{"text_encoder_width": 192, "text_encoder_qk_norm": true, "adamw_lr_other_params": 0.0019, "steps": 8000, "warmup_steps": 800}
Rows from block 5 of the image encoder of a small contrastive image-text model, named by matrix and row number. Rows with one number belong to one neuron. Each number is 128 + 32 x the weight over its row's rms, rounded and kept within 0 to 255. All counts start at 0. Numbers have three digits each.
After each neuron's rows are labels from the 100 images, of 14848, where the neuron reaches its highest value: "lies over" is the class under the peak. Only what is clearly more common there than usual is listed. The data: simulated grey scan slices of phantoms with and without marks. In brackets: how many of the 100.
# fc1: MLP up (encoder.blocks.5.mlp.fc1.weight, 512x128), inputs 86-127
# fc2: MLP down (encoder.blocks.5.mlp.fc2.weight, 128x512, transposed), outputs 86-127

fc1.288:132139111131097043187141056117143109126091109098165087109125112149166125045144088122132125160140128161139151163091110050166143
fc2.288:130096115157144014112121116136101141130128099146141152139115135138150113171190106100157126050138161166136114140166128112125152
lies over: lung or cavity (77)

fc1.217:168048132154198183164127138149136097148102115144121163191206089141141121149169149094099145152136137116166105091111154084114143
fc2.217:135120107153191151125155118132117100118068108097135214120080134082126143182124106153144164131153049124138099137147141148144137
lies over: organ (54)

fc1.364:181107161125114080183124074127104080139126085132211155105093140164108155074096100132171110168170150196140181097195137093136134
fc2.364:091145121130142066137163158090103098138169078161073170095182177132099177116143109161110102115132120135182140145067176134125129
lies over: lung or cavity (28)

fc1.382:157163053128134079068175200154093110127167140075144121100122139142167172112147140124145166090105087145109105119074122156119082
fc2.382:147137167124141137178111148109092109082142163104113119076068087147157119121091118153201125166152134134118138147198061130110139
lies over: lung or cavity (35)

fc1.402:157118172115107090120147143120129111143136154134162153133126159117036141152100078132149139135080149085117114094119110126174092
fc2.402:081146083074110100202074068104206135147134066140156142134173136142086157103113118130128160103171145179111092136123130140099067
lies over: lung or cavity (88)

fc1.55:210096144109109132152133109129166079143067172164167107135137149126189138154110109126162199119101091155173170151111139136091093
fc2.55:101149115120160120095058103155121110144110167202076107110131089083185140111141123131105158052175158121160107151093106163131121
lies over: lung or cavity (77)

fc1.411:163157117152136174106079125123131148199092157176156096181132172161091121121151065159095101128149099159105169112094118115156079
fc2.411:184117188104109148130132124092087175200101158123172101122091077134170129162156087098114145103133077098152093196182137161195165
lies over: soft tissue (41); organ (40)

fc1.439:139143203103099125139066148108126121099069088170131113116160154169134093093107180127153194166104040082145137132140118122116131
fc2.439:073143061175163102168089155103122117154084099143132114171066163193122159111109223081122064145112120115134122135150114169136139
lies over: lung or cavity (33)

fc1.500:122072121108098153147147118140131032147101091062170139147079136161172119107142118123099143105128174159149162098067112081072162
fc2.500:098083127111142169146166158179173084068102131151135220129150135184101144190142110118090142117139190146184106141115130113121123
lies over: soft tissue (57)

fc1.14:105099123164138173121085049132105128166112148157089152112146150156097155181107116133089119126180133120083163106117117151082164
fc2.14:132109096141149138160081187088091145134111108078072088128080139082174149099143179105150095115110060114126115064151131126152134
lies over: soft tissue (47)

fc1.409:116190112116123098118102121195116134183109091099122140111117118097130083067170124153156156116158129131220112119156109095164138
fc2.409:138127116096173136083109129196108115130115159190080126143113121108132050120151138158136132174123126119152131135111106170146130
lies over: soft tissue (53)

fc1.354:172107148102113129141151113174133111141113118087154196106106164115077096146164147123142116209108202159148180080164116188164149
fc2.354:119110124145089142170135081154107129075123137187097084102131129141110132121094119177054123130167127053170127141092154156111147
lies over: lung or cavity (50)

fc1.464:092137116169091099187088121095141124150137120125096201109122100129101121062140119128157124210182151157092160106156086086169113
fc2.464:155172079173120110127166156099146056126113104145207138138119084185077133130166081126182085143127163152156170109160134134100105
lies over: lung or cavity (96)

fc1.298:177124178091073149081142132173113133146093142185055134105214113144104125161097149153072142134127121110188122090082097176139136
fc2.298:061152115144146169163100174129123140104109150157170129111124133117063120087160143147128136109124050157164193085147147155107151
lies over: soft tissue (41)

fc1.443:135094149102200130136136179096122118160126174126148101118108119122096127144134111090165064143080142165138138086157035140066131
fc2.443:089159099197069127157120123077117126085118159116129119144152083137108179159127103157063170077165101122050121129099138106125138
lies over: soft tissue (90)

fc1.184:210147126164178126105144098115115158095132058120146099143122124091120106138103091139128177142124125166124048139126123112153116
fc2.184:160129099141125132153117058158066209165120127117115138119105137120158139075156146097136180164103086151189135136146138094151130
lies over: soft tissue (40)

fc1.384:146099119149139148079159078179100114131116088168224146130144069143167157161067102183113132121174129197149112080130134136124085
fc2.384:158143104111178140116119167104086108162097123133053154144108131143130110133128102142104096123083068198134087149111121091144155
lies over: soft tissue (40)

fc1.187:153141120111101112140141166154156108177105166167151139129166071138189124139111076130150179136148118137222165115085130141132137
fc2.187:132152160126160136157053109186159155091199120173119137099071101160134143133076095154119117158105135085123087133109128148112094
lies over: lung or cavity (64)

fc1.107:083113160103106112106141179124103158117115153108098148156125183174137161145149117073123152094099116085064060119150168160171113
fc2.107:199131121119106121096070180139167090079144194117158038146120160146143151091074061144140091120150136161103151183106101156146101
lies over: organ (45); soft tissue (45)

fc1.214:124087130200132106165128145111134134146131070066108150132149120161120100138123072064088130184115146113149132113142087072120069
fc2.214:118096134101131115086173124164139118099086121162167175108121134138133103169197084136109166141101158115161082168177139175143118
lies over: lung or cavity (43)

fc1.419:093103121166110162085094147149121176172114086153152125128130190147109145045129086134099118185120153143154159056142096133134152
fc2.419:104148115101101078100150143118103056151121151158142128132111141152111145073119163140092094073156164098117096154122161164157143
lies over: soft tissue (46)